python train.py --dataset="reaction-diffusion patterns (Gray-Scott)" --patch_size=[8, 8] --lr=0.016 --orthogonalizer="newton_schulz_5" --warmup_steps=2940
Rows from block 3 of a small multi-label image tagger, named by matrix and row number. Rows with one number belong to one neuron. Each number is 128 + 32 x the weight over its row's rms, rounded and kept within 0 to 255. All counts start at 0.
After each neuron's rows are labels from the 100 images, of 14976, where the neuron reaches its largest size: "responds to" is what is common among them. Only what is clearly more common there than usual is listed. The data: reaction-diffusion patterns (Gray-Scott). In brackets: how many of the 100.
# gate: MLP gate (model.blocks.3.mlp.gate.weight, 768x384), inputs 0-95
# fc1: MLP up (model.blocks.3.mlp.fc1.weight, 768x384), inputs 0-95
# fc2: MLP down (model.blocks.3.mlp.fc2.weight, 384x768, transposed), outputs 0-95

gate.135 [137 143 122 119  90 146 141 124 132 167 180 140 106 147 135 152  88  94 144 190  84 146 121  83 160  84 146 150 133 127 140  64 114 110 128  71 144 122 168 138 151 143 159 154  85 123  81 163 130 152  64 155 109 133 102 113 134 181  90 150  96 118 136 138 141 136 141  96 135 116 117 113 117 107 213 126 153  96 109 168 120 108 174 188 139 153 116 175 149 127 154 129  94 133 115  89]
fc1.135 [140 157  93 102  78 155 139 134 102 139 170 121 138 104 137 147  52 122 169 164  93 122 138 132  97 137 108 110 144 134 119  55 107  79 112 118 149 127 152 121 198 171 141 169 103 122 131 140 149 121  91  92 146 149 103 108 105 136 140 106  75 132 170  96 139 106  98  87 152 126 102 130 122  92 199 103 118  39  95 146 103 126 181 152  69 130 133 141 111 126 151 114  79 111 119  72]
fc2.135 [117 138  63 132 133  75 125 112 152  84 150 122 126 138 108 129 151  76 141 137 162 134 173 122 130 139 180  77 149  97 125 134 136 115 104 139 130 108 155 136 118 132 112 125 139 119  88 128 117 129 104 116  88 181 175 162 165 114 159 156 133 173 104 149 154 116 165  99 136 146 171 181 177 122 156 129  69  84 178  89 112 106 170 130 158 131  92 153 128 163 134  74  99 137 113  97]
responds to: pastel (51)

gate.37 [111 146 118  27  86 150 127 110  82 103 102  84 111 144 140 142 181 124 163 160 137 115 133 156 127 113 124 147 104 129  59  44  85 182 155  94  92 154 103 133 179 101 144 110 167 137  97 171 104 108  75 149 120  93 206 117 142 190 126 130 110 113 162 111  81 103 101 100  87  87 152 120 110 174 138  95 166 166 171 138 176 106 126  85 157 129  80 154 119  91 106  88 137 150 162 186]
fc1.37 [157 142 129 125 162 104 128 152 108 113 124 121 147 111 148 133 136 160 137 142 111  96 130 110 105 163  94 134  93 169 157 189 172 147 165 113 114  90 161 128 136 142 134 136  80 182 112 145 130 240 149  78 131  75 128  94 133  87 122 166 118 121 104 139 168  97 122 111 188 139 208 154 107 159 137 166 119 124 173 142 113 117 144 131 123 159 149  79 139 108 142  72 117 121  74 123]
fc2.37 [135  97  80 186  88 150 140  67 100 150 151 134 197 138  21 131 114 191 167  91 120 150 151 165 167 160 178 113 159 143 150 116 149 142  80 134 112 116 178 194 219 169 137 116 114 100 126 109  75 120 156 101 113 133 103 106 165 117 128 105 117 134 151 136 164 127 119 138 102  99 152 143 146 138 105 131 125  70 136 110 164 142 107 127 143 106 120 142 131 109 166 116  99  49 105 121]
responds to: pastel (50); stretched (49)

gate.307 [132 144  36 150 147 108 176 115  75 147 116 132  92 168 163 142 119 113  72 118 128 120  94 177 100  55  74  69 105 202 115 159 117  79 120  96 135 135  98 159 102  95 150 137  96 159 139  92 145 113 124 107  78 104  75 113 189  96 176 164 128 120 136 130 193 142 109 127  75 133 111  86 151 222 163 152 163 119 114  98 161  72 171  92 154 110 157 112 134 158  88 140  96 181 149 105]
fc1.307 [139 159 112 104  86  86 162 163  87 146 178  91 120 138 147 127 156 139 111 161 108  88 169 154 149 108  90 148 158 129 145 116  86 144  40 111 117 155 107 113 106 129  97 156 125 159 127 144 161 121 232 166 137  91 177 102 185 171 114  88 139  97 143 159  70 112 151 122 131 128 171 121 134 105  87 207 129  62 125 131  61 145 117 120   7 158 128 112 168  77 161 154 131  94 172 142]
fc2.307 [151  61 113 109 163 102 187  97 129 168  70 154  66 100 163  78 195 119 109  90 183 101 120  81 182  69 215 114 107 144 168 138 129  93  85 190 164 140 142 174  82 109 162 111 146 139 173  93 130 133 104  71 149 153 157 178 110 104 136 150  79 137 159  85 175 174 111 134  95 172 106  94 139 134 162 142 105  85 163 115  99 151 172 124 114 141 171 186 161  88 155 159  68 216 147 136]
responds to: embossed (87); pastel (43)

gate.530 [152 124 114 130 167 126 113  77 158 161 142 131 108 169 108 150 120 117 101 147 118 183 130 133  73  57 172 153  75 169 130  56  76 140 176 119 102 131  99 119 112 111 143  81 110 127 136 185 138 101 160 158 129  89  95 138 133 164 130 101 106  88 142 143 156 172 113 179  87  99 140  63  90 125 163 145 143  71 101 135 117 202 146 193  92  97 170 169  59 132 162 122  72 135 129 123]
fc1.530 [145 120 150 125 104  73 132 140 148 110  92 113 180  69 118 100 102 138 112 176 167  91  67  63 136 110 145 139 123 122 146 139 160 148 110 178 146  83 111 163 177 125 152 122 146 122  93 128 108 144 144 193 135 121 121 117  88 140 204 125 130 161  99 120 146 100 130 129  88 107 150 103 141 119 141 100  48 142 110  48 135 117  98 126 187 161  96 143 114 154 152 154 197 134 107 106]
fc2.530 [ 80 136 126 147 137 171 140 166  98 123 153  92 138 102 146  87 130 165 144 139  59 118 138 143 157 144 145 168 147 102  87  97 109 129  97  82 113 110 104 149 197  87 215 118 159 100 216 104 166 149 147 144  94 175 142 124 155 130 171 125 186 125  95 102  66 156 123 133 122  61  86 126  63 105 125 182 140 111 107 129 114  98 142 104  79 144 161 117 127  86 184 144  83 118 171 133]
responds to: feed 0.058 kill 0.065 (41)

gate.39 [184 116 201 141 119 102 106 157  67 142 149 122 161  68 122 108 148 121  71 189 145 139  74  81 116 110  53 112 125  86 126 116  96 133  94 138 158 128 157 120 115 123 112 156 147 134 150 133 179  99  55  82 164 130 123 121 114 141 131 154 162 151 125 148 129 134 125 111 166  95 150 134 187 111 154  94 141  95 177 203 117 140 166 139 160 190 140 159 116  86 166 188 170  46 171 155]
fc1.39 [123 160 151  74 147 119 204 104  92 134 146 114 155 176 108 165  95 129  94 124 158 133 104 140 134 205 134 115 164 165 101 148 117 151 123 140 116 144 107 155 134 172 145 100 128 105 148  78 155 120 175  95  49 125 146 176 100 226 154 132  98 105 109 125 126 128 148  96 101 195  73 142 215 113 200 194 119 119 146  96 135 117 127 184  95 101  86  59 114 123 144 136 182 146  73 122]
fc2.39 [162 131 158 164 112  97  46 120 144 131 125  55 169 140 159  95 111 166 130 156 168  82 126 118 181 122 133 134 149  46 149 100 134 178 114 145 136 102  84 111  78  79  88 142 145  44  61 123 157  47  93 151 113 122  83 113 121 101 146 157 123 140 148 210  52 136 150  77 175  97  95 182 100 139 132 119  70 121 128 174 108 108 111 125 153 117 111 161  94 100 128 154  99 136 168 132]
responds to: pastel (58)

gate.233 [ 76 141  99 116 158 134 119 120 121 132 152  87 200 199 136 176  99  64 161 139 150 153 135  91  83 159 157 145 153 132  70 153 147 144 134 109 110  87 103  87 133 139 116 154 134 131  82 138 109 124 197 147 177 113  88  65 105 147 130  96 119 150 115 103 137 135  91  81 146 133  87 109 163 145 142 155 115 130 129  66 157 126 137 157 187 102 177 134 174 149 157 154 115  70 165 165]
fc1.233 [129  87  88 150  90 142  92 150 125 104 156 151 131 120  98 129  95 146  99 138 132 109 130 114  70 169 139 120 120 116  86 164  92 112  98  95 172 139 130 123  91  83 126 194  98  93 145 112 144 103 159 148 133 106 131 102  64 125 159 135 190 165 113 119 123 108 129  86 186  91 110 100 102 125 122 154  63 142  92  54 181 167 125 113 161  81 142 160 174 182 179 116 114  60 186 107]
fc2.233 [159 139 171  82 130  74 137 105 133 126  88 136 162 188 108 155 132 119 149 108 122 118 127 129  95 151 120 102 127 183 116 117  57 108 148  78 128  95 122 118  93 112 119  98 168 147 130  62 147 125  68  98 100 114 195 133 178 108 103 166 104  99 177 143 169 131 191  99 166 126 176 154 142  89 103 140 118 135  77 135 118 172 113 190 146  75 103 132 110  75 147  58 127 114 147 108]
responds to: embossed (72); grey (45)

gate.491 [172 165  99 113 111 116 171  98 100 191 152  94 105 117  97 134  93 167 162 158 116 157 101 194 150 109 120 157 143 173 139 164 118 123 116 166 112 111 141 132 148 202  93 101 106 161 116  80 138 171 166 112 156 149 129  89  81 118 171 210 126 152 180 166 132  96 133  98 117  87 101 149 147 130 102  52 136 145  86 133 132 133 141 149 150 135 163  99 115  69  90 111 154 110  90 128]
fc1.491 [ 88 117 115 146 118 104 198 152 112  94  92 163 146 174 104 150 166 124 173 127 163 143 111  89 109 121 108 136 158 125 109 155  74 130 151 150 110 172  25 172 135 128 113 128 147 138 124 206 144 115  99 180 162 150 120 126 125  94 139 118 102 132 198 126 117 160 125 131  97  78 158 177  29 172  99 158 154  82 147 120  69 143  96 130 137 119 170 177 169 138 115 129 143 114 126 128]
fc2.491 [ 65  90 137 152 118  88 162 123  92 200 126 121  72 130 101 159 181  69 117  88 150  89 108  84 113 107 161 115 104 134 128 172 166  65 208  82 117 137 143 118 180 117 115 129 115 160 128 110 109 102 163 108  90 145  85 127 146  87 105 112 167 132  89 124 166 145 194 156  53 197 117  82 209 142 139 107  86 133 125  61 103 105 204 129 132 117 142 168 151 138 131  96 157 112 176 117]
responds to: embossed (72); grey (66)

gate.69 [161 133 123  88 127 113  88 172 155 110  97 150 141  80 157 124 168 166 177 146 126 140 131 125 130 129 157  79 146  94 105 129 168 122 153 124 143 122  74 115 138 100  95 157 115 100 116 147 125 158 119 141 109 121 128 153 115 141 125  90 112 113 111 122 144 119 134 188 110 110 155 104 112 117 124 174 173 117 157 106 107  97 160 139  61 146  99 165 129 112  78 125 122  78 121 160]
fc1.69 [ 53 109 130 184 127  78  48 121 126 116 155 148 138 146 154 163 112 101  64 146 121 165 111 136 151 132  99  95 145  83 129 130 148  97  98  96 174  73 113 100 125 123 143 171  98 134 104 218 112 204 140 106 110 127 156 117 143 100 135 145 125  53 137 143 101 191 107 131 162 129  69 126 125  92 155 126 106 160  93  75  77 127 152 135  70 108 191 184 107 129 161 147 134 136 156  86]
fc2.69 [ 97 129 170 150 118 174 151 152 181 158  80  57 157 141 117 140 163 102  83 130 106 106 151 120 136  61 106  77 173 135 116  87 138  80 179 183 147  91 155  48 107 115 136 146 135 147 125 124 175 140 120 105 154 113 105 163  89 169 149 148 137 115 147 116 114  88 120  86 198 169 142 136 130 149 132 182 162 136 167 154 132 138 161 189  84 154 143 125  63 109 136  78 146 190 192  77]
responds to: feed 0.058 kill 0.065 (43); grey (36)

gate.344 [173 110 112 118 109 150 147 131 126 160 123 131 185  80 121 116  94 149 137 169 161 151 168 131 143 166 139 131  94 140  97 120  36 119  69 140 141 136 173  98  96  68 152 200 146 128 182 137 102 164 116 124 110 119 126 128  71  84 179 137 104 126 134 161 127  81 152  97 161  78 175 123 141 118 144 180 152  94 165  82 200 130 173  97 133  99 146 153  28 128 151 109 155 156 117  94]
fc1.344 [ 87 113 118 148 112 128  62 132 155  94 106  96 112 182  89 166 141 150 131 143 127 136 151 176  76 138 115  99 189 121 130 131  87 114 167  97 211  91 114 112 118 144  78  90  87 156 159 137  89 164 183 167 125 105  88 140 137 131 119 150 117 184 168 112 138 124 143 138 117  97 115 159 176 113 154  99 134  97 101 119 180 157 172  60 118 160 158 159  21 103 134 157 111 198 104 105]
fc2.344 [ 97 135 104 133 200  77 122  72 161 153 147 150  63 149 172  87 196 149 140  96 108 186  94 166 109 137 190 104 151 120  99 140 166 135  88 167 107  81 100 177 120 139 140 132 152 148 134 123  98 139  65 101 150 102 138  88 155 140 131 154 117 126 167 167 138 124 131  98 149 115 124 154 111 117 122 120 172 124  60 124  54 135 151 124 102  92 131 113 156  43 127 106 106 110  88 174]
responds to: embossed (67); earthy (40); palette: vivid (32); feed 0.054 kill 0.062 (26)

gate.354 [ 82 172 176 129 100  51 168 146 165 147 155 156 146 147 145 172 165  76  76 167 107 157 111 168 140 102 102 139  85 161 122 119  99 136 100 187 156 116 106 110 112 107 125 172 142 120  88 169 180  77 190 146 132 115  57 163 117 185 150  94 153 112  88 165 109  99 148 141 132 142 122 138 142 115 100 129 136 140 178 153 132 179 160  96 149 156  59  97 154 105 135 135 165 126 122  81]
fc1.354 [120 184 123 118 114 115 151 138 144 167 177 110 111  94 131 158 133  63  88 138  92 144 133 137 171  73 107 170 130 119 189 142 140  86  99 199 178 151 145 127 121  75 129 100 132  87  89 135 177  70 186 124  77 122  89 119 132 211 128 116 126  93 103 148 116  96 174 149 132  88 123 177 104 139 117  98 148 158 161 165  84 133 148 106 140 108 152 126  82 125 154 107 155 142  15 117]
fc2.354 [146 163 111 142 168 106 203 164 122  45  99 136  96 110 129 142  80  65 140 121  68 149 141 146 121 118 105 112 126 139 124 107 138  98 174 130  69 121 119 134 151 149 160 114 161  81 113 163 150 162 173 148 134 126  87 112 119  61 176  99 104 102 134  94 130 100  89 145 127 144 106  47 136 104 147  67 175 185 104 111  89 113  58 173 128 146 119 147 127 174 145 180 118  84 166 109]
responds to: stretched (76); grey (45)

gate.283 [ 73 180 108 153 143 125 100 117 164 167 142 135 157 143  83 155 106 117 123 118 131 150 222 128 165 110 129 115 166 141 145 105 130 124 187 170 131 159 125 147 128 107 132 161 119 148 130 140 138 119 129  90 155 153 188 129 146  75  98 130 103 158 192 105 177 126 111  55 157 154  76 155 158 120 117  95  92 111  65 137 153 149 139 155  98 142 135 120 149 112 124 136 129 113 127 102]
fc1.283 [163 106 150 163 176  75 123 127 131  82  76 106 141 131 133 143 138 201 176 127 100  86  57 129 125 115 140 171 140 167 156 176 121 106 129  82 155 117 141 131  49 125  70 122 105 132 152 133 134 154  99 160 143  82  96 183 153 112 153 155 129 118 112 155  31 111 128 149 100 113 145 114 102 146 145 135  95 123 152  85 147 139 157 123 150  74 145 129 143 149 112 106 102  96 177 144]
fc2.283 [ 91 115 109 149  92  61 162  59 173 119 139 110 163 105 149 108 126 111 138 125 106 135 121 129 128 140  89 130 134 146 121 140 100 111 156 159 151 176 118 193  90 146 111 151 110 147 172 194  78 132 118  55 114 132 148 164 184 115 148  69 159 144 108 120 147 159  84 152 197 174 113 132 113 152 175 104 135 182 153  76 137 106  91 128 125 137 153 141 146 179 139 139 188  99 124 150]
responds to: embossed (92); dark (43); feed 0.034 kill 0.0618 (25)

gate.672 [125 155 176 123 136 103 131  69 111 134 129 156 185 159 173 162 220 128 114 161 138 154 111 111 134 129  96 153 135 156 136 119 189  69 134 136  90  61  98 104 153  67  88 102 100 134 117 103 122 107 170 162 171 100 154 163  99 136 120 177  94 145 108 198 116 137 132 151 180 110  80 163 138 114 165 111 135  90 155  93 137 156 108 157 139 128  73 146 107 113 111 157 117 125 105 127]
fc1.672 [109 123 134 118 146  77 157 125 140 181 143  90 156 146 117 129 115 103 144 106 167 138 102 121 147 179  81 101  89 138 152 132 143 147 157 134 110 175 114 146 111 160  85 103 116 157  41  94 105 139 155 123  93 156 168 111  85 108 120 124 184 170 160 119  81 148  98  74 138 119 138 149 182  78 105 137  92 100 109 182 121 147 117  65 137 123 141  99 114 139  88 109 127 148  90 139]
fc2.672 [197 144 122 139  94 134 126 123 106 163 173 127  89 117 100 157 114 104 105 107  85 144 178  83 169 152 115 127 217 123  89 114 124 166  74  87 117  91 128 108 144 118 160 157 119 156 158 137 194 103 196  93 125  71 182 116 117  88 140 164  93 110  81 174 103  58 132  94  84 145 134  88 110  92 134 101 158 119 126 109 117  85 173 142  78 129 145 180 205 128 137 123 131 158 107 110]
responds to: feed 0.058 kill 0.065 (34)

gate.620 [128 129 137  90 114  84 126 101  74 120 115 109 133 174 152 112 105 152 101 111 165 115 139  74 146  50 128 139 100 118 128 123 105 148  70  90 180 157 153  79 104 133 145 128 161 170  96 134 120 143 141 138 117 158 141 149 144  34 147  75 123 148 119 210 157 118 101 130 139 182  85 125  72 154 113 184  82 141 156 125 151 133 138 128  97 113 137 163 118  99 118 131 144 134 142  99]
fc1.620 [108  87 126  88 150  80 114  97 144 119 125 139  84 105  90 115 110 130 128 146 170 118 119 133 102  74 174 151 166  88 150 141 105 133 106 153 157 127 113 137 205 196 126 106 137 135 137 161 111  99 148  76 220  93 166 173  91  89 106  93 119 115  99 158 152 104 108  74 177 120  95  84 172  88 116 159  74 116 155 170 131  77  77 132 187 142 141 169 159  99  64  91 150 154  70 142]
fc2.620 [ 89 140 157 138 115 150 149 108 127 192 138 172 141 145 138 127 119 120 175 190  96 111 139 119 134 170 155  98  86 123 154  78 162 105 115 119  97 131 172 102  92  94  95  89  58 131 123 106 157 103 128  91  92  87 126  18 190 111 182 155 138 115 108 107 162 120 123 157  58 106 151 117 156 116 142 126 111 108 121 151  60 136  92 135 139  88 149 132 175  82 132 137 149  77 160 129]
responds to: feed 0.058 kill 0.065 (42); earthy (35)

gate.372 [137 125 120 145 118 158 159 127 128 107 139  75  89 128 150 115  95 177 147 142 182 135 137 181 101 126 188 137 136 167 103 146 121 195 118 101 141 154 102 152  99 141 126 143  66 110 130 151 104 166 151 118 115  98  94 178 135 149  56 115 121 151 121  64  81 145 190 134 133 103 165 163 136 200 163 109 123 148 152 135 157 136 138  91 104 107 122 102 133 114  59 151 173 110 111 139]
fc1.372 [131  75 108 115 147 123  85  99 116 116 118  84 153 138  85  76 132 101 168 158  98 147  92 108 152 113 132 168 178 125 169 121  90 111 121 179 121 121 202 110  85 145 155 114 165  63 130 128  89  87 136 155  90 155 126 127 100 187 161 102  67 127 134 193 122 108  67  95 124 103  51 143  98  90 155 175 136 138 164 171 145 154 117 152 169 183 136 140 145 169 178 108  79 190  81 109]
fc2.372 [123 170 135 154 114 129  91 188 142 164 185  85 109 127 141  72 190  99 163 113 126 177 159 107 116 166 169 129 183 127 140 102 176 116 122 148 134 127 159 132 120 110 134 149 183 131 140  65  95 114 145 171 128 113 114 127 123 138 108 120 185 122  65  92 138 134 119 101  80  99 142 131 172  78  82 110 165 168 169 154 136  91 159 125 113  56  82 118 128  86 121 145  95 165 128 184]
responds to: stretched (74); embossed (73); pastel (41)

gate.743 [ 74 125 109 152 132 136 156 112 112 136  62 114 170  70 112 136  89 186  90 179  62  66  96 115 136 147  84 154 127  80 123 104  98 114  97  61 169 109 154 140 147 124 133 147 123 118 113  88  85  88 152 100 156 157  90 171 162 147 147 105 135 152 197 129 145 112 121 100 199 106 119 152 166 184 109 147 152 159 201 103  95 128 126  80 100 131  86  92 142 181  52 155 127 121 181 166]
fc1.743 [139 118 144 200 114  98 182 147 164 104  58  74 177 143  64  86  67 176 118 145  95 118 141 125 198 101  83 127 142 158 166 122 118  99 113 117 157 150 166 114  80 119 139  90  95 103 127 120  98 106 128 112 158 149 152 120 180 154 185 137 157 173 164 114 129 114 107 130 149 132 191 152 162 184 145 124 115 170 117  90 115 110 102 143 136 134 106  50 161 165 111 153 126 168 136 140]
fc2.743 [120 136 144  91 130 149 109 175  67 111 122 123 106 148  91  82 122 129 144 111 118 116 146 152  86 136 123 118 164 122 145 155 135 108 187 126  75 155 123 204 143  87  88  48 103 154 156 121 109 124 154  95  79 170  98 172 144 117 149  93 108 113  68 136 100 132 129 132  92  80 126  96  96  83 139  68 157  68 152  75 217 116 122 170  99 125 174  93  63 167 161  96 116 152 155 138]
responds to: stretched (60); feed 0.037 kill 0.06 (27)

gate.162 [201 108 151 156 101 144 101  92 117 134 136 173 166  51 142 139 161 119 124 139  79 194 123 118 128 100 173 119 135  83 128  89  49  87 160 144 107  60 112 121 118 160  75 163  66 139 194 119  95 197 140 104 104 130 147 103 132 137 102 155 146 193 154 139 144 145 195 137  89 151 137 161 117 152  85  69 135 160 141  90 150 125 114  61 121 119 148 168 131 139  86 113 133  84 168 164]
fc1.162 [160 104 133 184 115 145 105 131 144 126  66 102 162  89 123 155 147 106  90 185  91 211  83 120  90 116 186 121 111  94  98  85 111 143 101  86 123 110 121 133 198 124  80 151  99  97 149 108 144 159 158  93 114 174 126 109 164 112  64 120 110 129 189 120 165 198 191 147  90 161 152 153 108 113  83  81 150  83 108 126 170 151 104 120 131 172 221 161 167 130 120 132 100 133 161 162]
fc2.162 [ 86 148 140 145 106 129 180 128 103 146 148 114 107 183 128 131 182  87 155 187 114 171 113 194 112 132  38 124 163 173 137  89  89 145  99 146 132 110 134 133 170 114 135 127 158 149 117 129 107 100 164 159 137  98 102  98  71 115 142 110 142 149 145 141 103 125 119 171 159 175 174 142 130 156  88 186 141 155 120 189 162 107 132 172 201 103 138 153 132 122 183  77 136 105 101 102]
responds to: feed 0.058 kill 0.065 (45)

gate.725 [141 163 154 117 180  97 107 165 165 127 158  98 120 178  95 121 128 118 150 140 141 105  55 136 121 151 126  81 132 160  69 105  89 116 143 149 212 135  89 122 150 121  69  89 147 163 126 181 177 116  66 130 125 143 160 143  88 111 162 157 106  83 162 112 135 167  88 232 160 179 165  62 119 138  98 134 125 133 151 179  72 139  96 129  63 138 138 159 122 163 154 135  94 144  92 154]
fc1.725 [ 97 152 124 117  93 192 134 122 115 152  81  97 153  86  98 140 110 149 127  90 134 190 144  78  81 128 128 174 165  82 180 121 112 133 158 106  86 147 144 137 109 143 165 123 119  76  89 136  98 196 155 129 166 112  75 126 173 175  40 184  85 190 154 103  89 105 134 113  62 106  91 153 169 118 117 119 123 143  86 115 140 102 150 165 134 147 131  66 162 123 184  97 134 111 147  84]
fc2.725 [ 99  95 136 151 123  33 126 126 101 142 123 132 104 138 115 100 177 109 179 169 116 118 146 139 129 131 140 169  95 150  63 127 154 182  93 117 143 173 201 133 129 155  79 140 132 145  83 122 155 111 111 130 116  98  80 177 110 114 135 111 136  73 160 124 138 145 169 113 106 164 177  99  96 101 177 115 139 172 181 130 154 119  71 156 140 168 204 122 138 108  76 181  88 157 168  94]
responds to: pastel (54); dark (39)

gate.108 [149  78 121  81 209  81 132 158 124 135 126 142  91 177 110 118 130 138 103 203 110 193  99 117  91 110 127 167 129 196 152 175 144 115 135  89 126 125 170 182 141 184 126 118 176 123  94  81 128 145 109  94  89 160 157 112  76 131 139 142 230 149  83  62  83 124 145 118 136 114  79  99 176 109 119 100 101  90 113  89 102 120 152 175 183 181  96 149 150 145 125 113 183  83 152 130]
fc1.108 [149 166  98 143 142 137 157  72  93 188 154 115 123 136 120  92 181 145 107 149 128 155 198 149 164  87  84 125  89 126  75 212 145 123 179  90 131  71 165 144 182 103  94 116 133 121 104 114 125  72 150 110  94 100 149 148 136 147 122 148 171 170 207 115  96  83 131  91 187 126 120  59 159  49  50 100 138  52 130  91 190 107 125 116 139 142  70 109 111 157 109 130 124 107 139  89]
fc2.108 [107  88 138  84 145  71 113 164 114 127 139 128 143 130 141 112 100  82 166 141  90 104  58 189 146 156 166 146 201 133 131 133 144 144 120 125 117 103 138 111 114 153 124 198 139 139 128 127 122 113 153 162  66 139 148  86 165 148 146 132 101 176 122 139 152 170 140 118 156 139 140 104 177 131  59 153 159 109 111 116 121 122 107 125  99 142 126 108 137 121 128 180  65  88 141 161]
responds to: pastel (81); embossed (67)

gate.260 [191 130 132 177 107  86 137  72 138 163 184  61  99 127  93 139 175 102 136 113 137  80 132  88 106 142 138 126 117 117 182 122 104 160 191 151 151 132 149 106 116 172  92  81  50 168 104  65 101  96 147  77  49 154 167  90 123 112  85 151 161 158  96 119 105 106 125 127 123 132  83 161 107 153 119  65  85 115 152 163 174 186 159  89 153 131 158 128 115  95 134 180 155 134 152 167]
fc1.260 [167  92 129 115 155 149 120  81  34 124 103 119 120 130 121 141 159 138  94 161 125 136  51 135 131 117 159 119 164 137 122 180 156 164  63 124 155 150 110 148 137 187  80 131  88 156 125 149 152 118 127 111 111 132 154 124  87 104 173  87  88  83 151  74 158 124 112 108 146  87 163 109 116 158 125 123 136 117  82  58 145 131 107 102 118 167  97 136 153 149  61 137 118 175  98 172]
fc2.260 [140 138 161 142 125 105 164 162 144 129 159 132 179 102 182  77 145 131 176  72 150  85  37 126 154 123 131 128 117 124 159 108  67 147 166 116  84 144 106 130 215 121 149  82 122 157 139  85 135  98 126 171 114  99 157  60 114 104 103 150 173 149 107 163 112 106  83 118  61  79 137 105 162 162 100  77 134 179 149 137 158 101 138 101 111  74 124  93 116 104 102 148 156  83 121 137]
responds to: feed 0.058 kill 0.065 (42); dark (33); feed 0.03 kill 0.062 (29)

gate.217 [151 128 139 174 108 168 131  90  85 106 175 140  83 127 119  75 115 169 156 113  97 219 119  87 143  71 127 106 151 148 116 176 156  62 144 155 134 137 138 160  77 163 142  99 134 155 109 144 124  60 126  88 100 173  70 149  99 121 163 103 156 155 125 101 160 136 117 109 114 156 123 160 133 108  88 119 123 142  50 118 131 127 107 186 150 117 130 108 145 146 162  95 136  27 168 113]
fc1.217 [ 85 144 100 114 151 157 129 176 181 178 112  97 138 126  90 154 115 122 108 170 121  92 144 201 103 227 130 193  82  84 119  66 148 172  95 105  76  65 122 104 179 111 107 121  94 144 144 102 128 206 142 160 140  92 179 131 128  70 132 134 132 127 166 145  95 129 114 152 120 124 171  94 125  78 116 113 137 183 187 103 159 179 116  90 117 179 117 110 123 152 134 154 131 169  62 124]
fc2.217 [205 142  80 141 208 120 121 158  69  92 219 115 120 205 108  86 147  98 120 126 126 112 119 111 138 134 142 127 146 125 128 155 133 123 100 172 135 112 211 113  99 169 130 126  90 100 122 140  98 160 119 121 102 121 124 120 150 142 154 138 133 183  89 131  98  76 186  57  83 191 153 114  70  85 150 183 110 161 111 121 103 136 113 150 196 158  88  94 133 160 203  54 150 102 118 127]
responds to: pastel (61)

gate.325 [132  85 139  95 117 166 132 181 143 182 151 174  53 155  85 115 144 144 132 126 170  79  83 173 123 131 104 164 115 168 108 172 137  73  86 153 153 114 124  66 136 120 144  95 111 111 162 124 164  83 109  99 199 112 114 175 128 133  66  83  95  95 127 167 172 124  84  63 109  77 156 107 117 158 141 167 103 121 100 144 143 139 117 141  73 115 142 141 143 112 209  99 102 100 124  89]
fc1.325 [132 128 187 106  91 154  73 112  71 127 129 113 125 101  91 167 141 131 168 129  90  61 126 137 106  98 172 169 147  94 148 128 115 114 182 144  99 112 142 131 123  92 134  99  86  94 154 137 115 114 146 127  81 214 111 122 133 121 150 151 134 148 141  97 157 123 138 110 124  84 178  88 122 107  91 113 117 166 127 164 109  86 148 179 124 144  92 134 157 123 111 154 119 144 152 115]
fc2.325 [111  83  60 128 177 198  93 121 160  90 125 112 135 176 166  98 122  91 195  92  69 148 124 142 100  96 122 138  57 232 134 127 164 136  73 172 105 175  95 166 111 126 132 131 147 110 137 164 188 114 140 113 131 118 135 143 102 121  80 177 101  81  91 177 100 140 160 168  85  92 128 174  85 100  83 173  83 119 187 186 177 155 106 108 153 159 168 117 111  76 119 140 118 159  59 172]
responds to: embossed (91)

gate.551 [140 180  98 194 193 107  71 197 126 149 138  80 171 101 124 112 142 166 212 110 124 129 118  92  93 133 118 148 143 145 120 129 114 130  93 131 152 128 129  85 144 115 154 142 128 149 131 117 149 124 141 135 143 131 126 145 120 148  71 120 174 107 140 104 179 105  92 180 116 126 133 138 131 118 154 141 164  93 133 153  65 112 134 103  75 144  71 180 118 124  98 112 170 157  87 125]
fc1.551 [159 120  26 200 164 122 127 121  86  89 117 117 172  90 164 150 163 145 123  91 138  73 143  90 100 166 125 195 162 102 129 102 166 175  85 108 138  91 102 130 130 105 159 150  99 135 169 143 123 157 156 143 152 119  82 131 152 140  84 104 197 131 168  98 180 132 127 109 137 142 170 144 111 112 144  96 154  73 206 131  70 118 128 115 120 160  88 178 132 118 115  67 141 129 120 127]
fc2.551 [142 169 112 100  73  65 110 102  90 146 115 214 142 132 131 143 141 126 166 201 105 115 103  91 148 122 156 104 100 203 130 127  99  99 116 131 119 100  28 164 112 115 146  57 116 159 121 161 137 152 136 117 162 134  49 128 107  87 150 145 135 149 136 157  82 179 132 116 103 128  68 111  98 157  50 110 143 155 108 148 184 166  96 155  94 182 177  99  92 110  71 150  84  68 132 119]
responds to: pastel (51)